A small model that answers yes/no questions on an image's attributes, trained from scratch: 64-pixel images, fusion encoder activation gelu_tanh.
Rows from block 2 of the image encoder, named by matrix and row number. Each number is 500 + 40 x the weight over its row's rms, rounded and kept within 0 to 999. All counts start at 0. Numbers have three digits each.
# convs1: second 3x3 conv (encoder.blocks.2.convs.1.weight, 192x192x3x3), inputs 88-98, a 3x3 kernel for each
convs1.21:535512482491467493499493497470506487512502510513437506482480472528536563469541517531572487428557570495492567500534477441451500563502464488489499482457603442493505503524567521527527448491442523505470450539492463461531444486523459524530488488518536496442505491429574499544499450506523585527552584512
convs1.22:464483525485474501521457428458466433493487487458523546515513465529516446489448494516526539452409462469463524499536509509556504450492509482480498537474479480487462452461523570510571545586500479587503453504529515543457447513492534508452416479411427459560502488517507525523544571555465535575488535506
convs1.23:528453513489490566514505523464377507463426531555471523491504434422561529487533468513512545490575520502496468453489556484530520529509547480474497447533476468517489417533559510515564509408452522533518542531465532488457531540485499502550513556557501502432460483519450475537558455484504413517496495499
convs1.24:521527492569494519550546485435487510537539613477481506466483512436447490398444467477486439455527602576551537464487537529526498458506515458468524492428465485528497426487485458496516449552424517472518444538529468491507473547562459489495443542442481522470495504507477486538486574533487559456532505469
convs1.25:511550527482499471480475462487486517533480553470496520566493403443533495423441487482503446473494434482506455584535523518531507491486531544528484541502519485565501476510463554534459506500443514534524540510490490516540545539485495508495464504467529520437518569583575565499482509449530488512504473505
convs1.26:569471451488441456509514467598405498534524567558525485476435432482591498483502457411526498609517448508535488552550543514481535516550518510506535503563504493485465504454486530516555561608553477505552420439460489413469541480522524477457491522513509437492534578549463570518498471544500504534486449504
convs1.27:534529484499480525567563421482503468551529516508543459512472549496559451516547488540528477508481454461534515518501464488466505535517491513503569501488472500470465506486573435576579471532511490469461531537430558512469447497475541512516541470476554499521432433481455411505464513522513524401534453485
convs1.28:493567532492530496510471498585477470470484486503510517488493538428510454457452478548441483417523502484531601523495519468546516524451477543536513522473487428468467514447494496524438519451524481474518537498489583509506428509551470508489496452466517521540512464454513538504478479451523502522539536507
convs1.29:512517564482500480537480463423561508487464453499542532523515523508557451466535503497529540514495587500553466443472496485457490520452487437448532452518491487567491431466478445596563545548576510567453512526501491442442454553566529501583432451547463468474486414433426437541473513484519455448501444454
convs1.30:502474502466445472527504541545520530532532506545489502456501534555489481567540482531401448446527471480572570501591449516503497511506494509482515456471483463427416465535552516484621526582559526501490429518503452473474486488580476503468489413403513527477541484516591543507450539493575463470498502469
convs1.31:478472464467536500524528527509543503479554569497457516445584548500490519574486530434544462431535531513543405486483473487491618532539572521428506463532452501510462481513497467563569509563426504524546551521431494469531516480499487485463544470492473527479488569520512476475504424491494451450494447469
convs1.32:506516481456412514465501490481412431489515468505569498523522538472579513419448575418519397468537430521534537508466491495508470476485508537517518516536515505500495426406402465504530523549503470501501529500553502434511458512538529501525451512460488505548566533443459547516515557476488560557438437426
convs1.33:504539499502515521494482528453483505510499473528440510548503500479413493453538569488465456550479560558520497447538505467523515460503546492522492468565494481580608443534528508497497457558509548473519556463411499563521476485455508499474547495520509478491462475515506494510514550484522476511479489502
convs1.34:464518460526540503476443472430510520495459490490472508468516446512471502471521482490522542524576487511512512472510458530492471566519507441538486456475548458579536498544542493494530429458461580471391517480510436530486537485443521474507496538499405492531441464525463491461411465486433478487450472529
convs1.35:516604500385519488452495504563504467492492485474472497521442548493469488540536473555482510505441416488502411464518499494533572527564553474503485470552487513485457548519510490531508530620454513476563493473491487559541503518543475416553493449481479453405468502511500563624518504526515553594534485510
convs1.36:414488423454577489501537467549500435526439465502458491515455499554470484493519433504511511484433474491511489526508494492495497539470586491485500492456456497437467532475437502498546540588520517460464488466460473443461503458532493444500463397459551524464539495456539511483503570543477477592502510552
convs1.37:465534484466450497523457455554477496609558489500621522482488491388494524448506540432408449466469517503512417545592546508551544452556546492392478510426484449482429470472500498500489550497508471481542533425532545494494484492472513502496477465448483461496463516476493507504506521464550544550412529477
convs1.38:541473501540433446473411507526506464531525443505542473452443497516530483509525533457438538517520435448502528472449474478446472488433406428505527456509555427556509476451493481390501451439478467485455453470482478456515543518486477557505544519480501460472525453459467486486545475508493476539509460466
convs1.39:521517463535491482492445509528555412486484501553473481535524424455579503492554494469479539568428499465520458512498528550546522522547484484540555508527509565460465580552465512490582455601553527510501516502463508539604489517508477594518502489430448478529469539432477508472516484520432432546462573584
convs1.40:537475565505477467405442458546517540501521487552473529480537424534513458494406517589572476473514524449474488525500422515521419529494467497537511434514501500505519541518561481473428478445442563449483496563523493475532509541485439476511498555517525487529532517481520496516540476482495538536507548483
convs1.41:488503452489474506495457491486433445534552520441514452448492520517560507471561546515470482516487501531521549513505484471526517507556534465510434433520521460523473499473556522552524519526516570541507488485518531568470458525565496432484516539520514461493513455606487542605476480552449430519477506457
convs1.42:465469504563461482461458476475437558414486536483486445518495516534501456527475499505474526501564547447468554531493556506478495490443518495440470453466493432464417489562521441534533429492569422503486519448507482543553525484596467480505495478533486462479516484555487525475531546523559480437483541531
convs1.43:536481520473484465519493446458474497459532522488516491538558521543527508550517490496467492524434430491523444470474424534472481538459451459483448529532533459559496567518471504576475497508472516550489493470495475524446470465521501504456494466490481549510419502526507546518500469616483462503494489513
convs1.44:516476430507495504475440484590528458547472518504465491472554446489513539455470475472548529589543518528467551515498500500513487527544478527484486539518497498466454542537494548515533481568550477471493469431479457472500520451462444512468506608487483547526523511495491428468462437531479492557478526558
convs1.45:507489491520499501502546520481528483525510498495494537508498485527548461487475479482527505526488541467440480531500539491445483432483458507435437523499448477569455530409494562440462461486465497495506488485542531444444506499530494474540549524394522475526488475491462419492493517490437491555457500547
convs1.46:514493532479417508512435469500613552491523489524536506475513502470490529474478536500499466594578518501513461478476473459459563490462535512458532505531480493570557492434484486568461504551456512455499468507518499507502531489481442469474522468493499529500551547610508522513546568525571517457501474510
convs1.47:460491517483559532510495474487542545520513528497481432496500490509487535482485506451530498557583498485531495515481527468560533536520539513552508491531448513474459533567386503589447514510479476510534494490506459518497506416444467484486497536515480557475467473441487471487546476535499440461503456416
convs1.48:476555530527540501472482500498460450462467430451398460452437501473373521489561472452506520479465478470468457513480494479515496543440482482429522394443541429531449490494495485437468501486475452479534511451455427478475419492540510497446477433563514455541510466510473475424515459525499481450452418449
convs1.49:490482507527529503471438499563555469492489412476538460456551546500541464503532492505492594519495558484491585485511428496533476545524498548509485529528508429503531487514555441511519423447516546470421492452536530517536468524541494509514474519509557546515492510533500563565530542477513543476516524444
convs1.50:522538488569540518515510547521528522483476455509466518562572520505538521438581441500574525521479483484462440470431464502400496489509499479445517482492543472491457537460493455505502513540506482466457500465468475508467530494474414481459575537566517521539521546550527434405520520516508423418523527504
convs1.51:485513481492508462567508523473432488451448460472521460460478472500542587429550487541526567457459512496457489473529529538521504506448534490468515518506635495407485534538568464483501530522515511432535505455461484518495436515474517481451461477505539458487540462528480500512435473429518521526492482534
convs1.52:516469469498493449481440471483504536540454470538477504521516544555535533572550511540496520493503445444498512495503535517500513588547529446462477549458429375405473558434485518465578577532606529471537474537466455483494549544484528459526590476470485411479525471474576553489525476475513452520459463501
convs1.53:605533494499473552500543538496605495575586428473470482473424496497464552493502518508495458556420475387439486430532527477619528525504477517548512445578483516467507609453534506507509480474494519442490547495498522494494486564516410585505512526456461454459474452465526550512494497499498523521583537620
convs1.54:462580540513477538537495455441464409499520496533466496456599529484557580550463522438487437470488490497497547467476483524497519504469556466407446441456504458470507514541531444516482541531496505557550464523519557491514497508521454473504441482523462462524507521539517487585444514502480491516508502467
convs1.55:466477436525518489486524494515508520545492550473427519415454516484450472542535477545520471539510463508540503518459513465489525449472480453535482537469451496436489544513420520540436594542464483544534536462482489513480522552490484428488498414520545497537462463582479523499534535521494578472426489536
convs1.56:455491501448431444457512524483466516456444405472417463514563500442527522465506511467490563477439568493485532468477474536491485533537502444516512472466458481496471496542533454529482515576471520484547475591534490543497511469503485477459478526490530490563480502484504461518475434544502510509512435485
convs1.57:502488504544523523498518498475465414477514503521475498474466505522527518482509473536431537494491462491473493482501539453467548498486432497434493477501461464459511528460485490444517514502482553485509468496439493458529474527512464531489496522461448441454429405406488439473499512520464451427546486425
convs1.58:533506498556506480526440497495494520489468459459547539505504512577572487575485496478419499496498484525485484510461515482501538517448529502570510503482500471531495492429456483524478532506439542572552471459533501495558520514501587525524504531488505498512508569496514556557536469512485464460430552435
convs1.59:486525447459461442423485452472489465410548491470530547543512448579497408558472474500484480488488476528533463499491471497516479482474496535547512501475478421500476547444501481534481542508529466516542466500455503506472541528552551527529526510474460457439457444404474514511496488507458503489485462483
convs1.60:530562506551523487473485413524547464434530497465446464565571436502495467451538494472523460621488530487535444457485498499506428505469485507490487426547497484544403490454451550516537540495508408520499423442507523496525487545491449435441435486481497447510523489426429445435532478513484533491479529557
convs1.61:411450531524473493540526482422477501482582542453446471527599517486516603525472504514479529499525530514465523472516515477506558518426492481504527461502460516508500435556533500524509463513483564417548539485442593418528568535543485536547534478649442493459470523494477495426553542526498453529431441490
convs1.62:514462524496511602503545527513514464534523491537534509524558471492489517433494489483551586595535562507558489412476551490484518495496432525517563547538467542469501422469489550424528481525524492507580472465497473461484505548474475485480411440555536511474468526498456529466537466446535489499452491496
convs1.63:459535541471538533516500511452555529438553505524496554447535458471492469548485472468490485487582471428500549434603511451566559469479464492505461481511545434480474483518441509599481489535504446451486574472422499548565475520515509460508423510481486497419521438499507516450544534565535477524536551566
convs1.64:525517468536570426429488429537563558468508508486459524428531489521521560489505537442500530487540533499515446490452493452532475548431515483506513521513553481536508565559503496551489469504517509472474464441501494453460484410494436472473477545519496476521520479497519490502439408511466436454524464489
convs1.65:499547506476518556506487512492465497587523479459517475493504469435516453419389455545488514525498504527473459461575468502468531504408518505496508572502524481476525543523571541507474487522455561494510507505519536552503439498495481516519549497526494587510542583533537524543509491461471591518512489485
convs1.66:466484496572553483431461486572583579528626517491510543457538426438519486486491390521532480531533510527472446480540458530478479449497500517530426501497525500575566582517448546530448484456547482433514503416500514503487510464464504509447485483482518478486507462470449457504504527507505445554467535554
convs1.67:455413474491449470509438499422505457477528558418567564567502525553522424400378501493511547470457441518513485505530477505462452493539512515504584477518510492494513507520462535489441580550449522511481481494538535483479522461511481517547505463551533501516551543485471496536515450462557445558576565500
convs1.68:523463429454502509482556491547497520515519566529546497455574547432478500472507520443504520454528536489468463506580514474500510519553507481469447454500534455517542457512470529482514447475502536506525510557514569542560462491451526486570472531487457528468456520543464568499451457531536497508502540432
convs1.69:508451467516478463477500492560508480544585500556472536510541515516535499573533510457507571512497589483459536549587505558518557459455555492490543572538474479515469481504529549522540570515552469529526456518500506479519474439476535487451495445425495495463483411508545501508515539487477492527511538578
convs1.134:478512518508487545520524460542509512510472446513431567445488486370455473450545419461465545494544509498498519467566534521582491453552461481505534517488523452494446520566506495493470523479542466526498571547524510520492514527468507470574493523482523539555566560516487520530510475494517441502440454462
convs1.135:516528450468520560479530546464525480549447446535481452561500446535479465463534498565456476465466438514574564521525477512529495525539464556542536488518510487518466510556472494512531458484478475454496476502496513468545457481551525511573458550542542489547563481489506530498540473555476524547461503557
convs1.136:492471534545521465486481476567445508522537501573546550460500423488492509512505531468542553418570465483412475461512492439540517524533445498531452426498474511545536544438436565522482537516499503602505472481516485479531496524504480473467429469464555515519500516513511486522492514525521482510531523489
convs1.137:476420530494527513531469495549529462476529469480419521514458504492556534520517565516498478481539539508444453545540499507569524493523532492499495506525509505519459613559546577523527470457382475524493443537490530528505436539484496462504461563567467481464571516486484540419489468502452544546530550561
convs1.138:529540511501503487446519423485452490457427451538497493514495496507526533475542471527534463553515494534474526478406438482450468459498432485522520458448504420460534536450489400449517489549584484468506502414555504526513433458537500533544480491483561491528443553450514432531543531470521418456491508443
convs1.139:502501551508485493542495502498544496537495516472458386563564457502512512416491480539540573530550557457439542479513526451483477530477513498513491545524590484482480511577495573564548568461495578435430488476537517527551467481460484514429561477490514445553473530527442485415435550474415509461506496523
convs1.140:511562509465497509531485502446533488525414549509537525444565534451473525542492541517492450468582499428532482502476442434437447493509516490451469486512538463493552481524457427525589458469534477505509549464527535432523523467464499508478509482572462453497447484544496491490550444531477497414460430438
convs1.141:486479515485489485535505479507510562489506398542505537530516440514527431452509469462538511509478545547463511518473487469406499467461483455515450514499507547434496492476534510508456525534451519471510484458523426412556496479529371442570496441496569555530489490485437501429521555492536511527580555549
convs1.142:515529451457512437491544503446555477480586537467519545458529526539444506506490507492521483505497472520515414504442477516530446446488532450497438441507448520531527508526464553541453521495434503513564510532521542491502558512508495494476524538467525474515487425463454419429556582553532536580462513506
convs1.143:470470445493485556509468452519413506542443541463477585534578526545573435511456482490459513468503473449537524536478552502507488489487479480523419545533487529482496473511470478569465562482488462449500468498499475469529565488512488510467534460487494512473515496519454528476523530578549551493481506506
convs1.144:511515467471455453502456499474426464534438540512491479476583584495501485506523454603578562513562523450480578529492525485426509523480471552526458472443533544511544470520565511467563452489484460501533521446459480446487481529469479522499459512515488439454420439436494425534495505477481522475503587487
convs1.145:548528586509466478545531462529435460499451491481442509477467528455508520458468445507490529470523472467555499482499509498540482551531515476500489472493471510486498529529515440529449512470490387486490443499534567530575428444538505539521512565534442468474535555560466472521484476432538480517492491482
convs1.146:580558417579546519467515521529578540502575464537546452467506497430472519380475492472506453566554506541497530499537518489484548497499553465494488520473508452562487521487496552446459520488536484495537427380526547469541513573471452462497536482529476482497464486507473434504495495514491508515518438482
convs1.147:537458554490545505509497528525475526497453445523439482478463481494503518502573535499517437472562537516482432541479481520529489559550461543533490464561557499526531542482502524501455429510505509470510520514422488486455512450470514543526560565509504556508465464513483476477476500523478533507453417507
convs1.148:532532530467497533506466497481478556530489534477444488543505443515470527518479507540521414483548454504557536528533530494515466487458508499433470506518482523419569528523454537501497451484433528540478488512565503484554526519473520498519522528512496514507452554523436561535502563509493480475554517440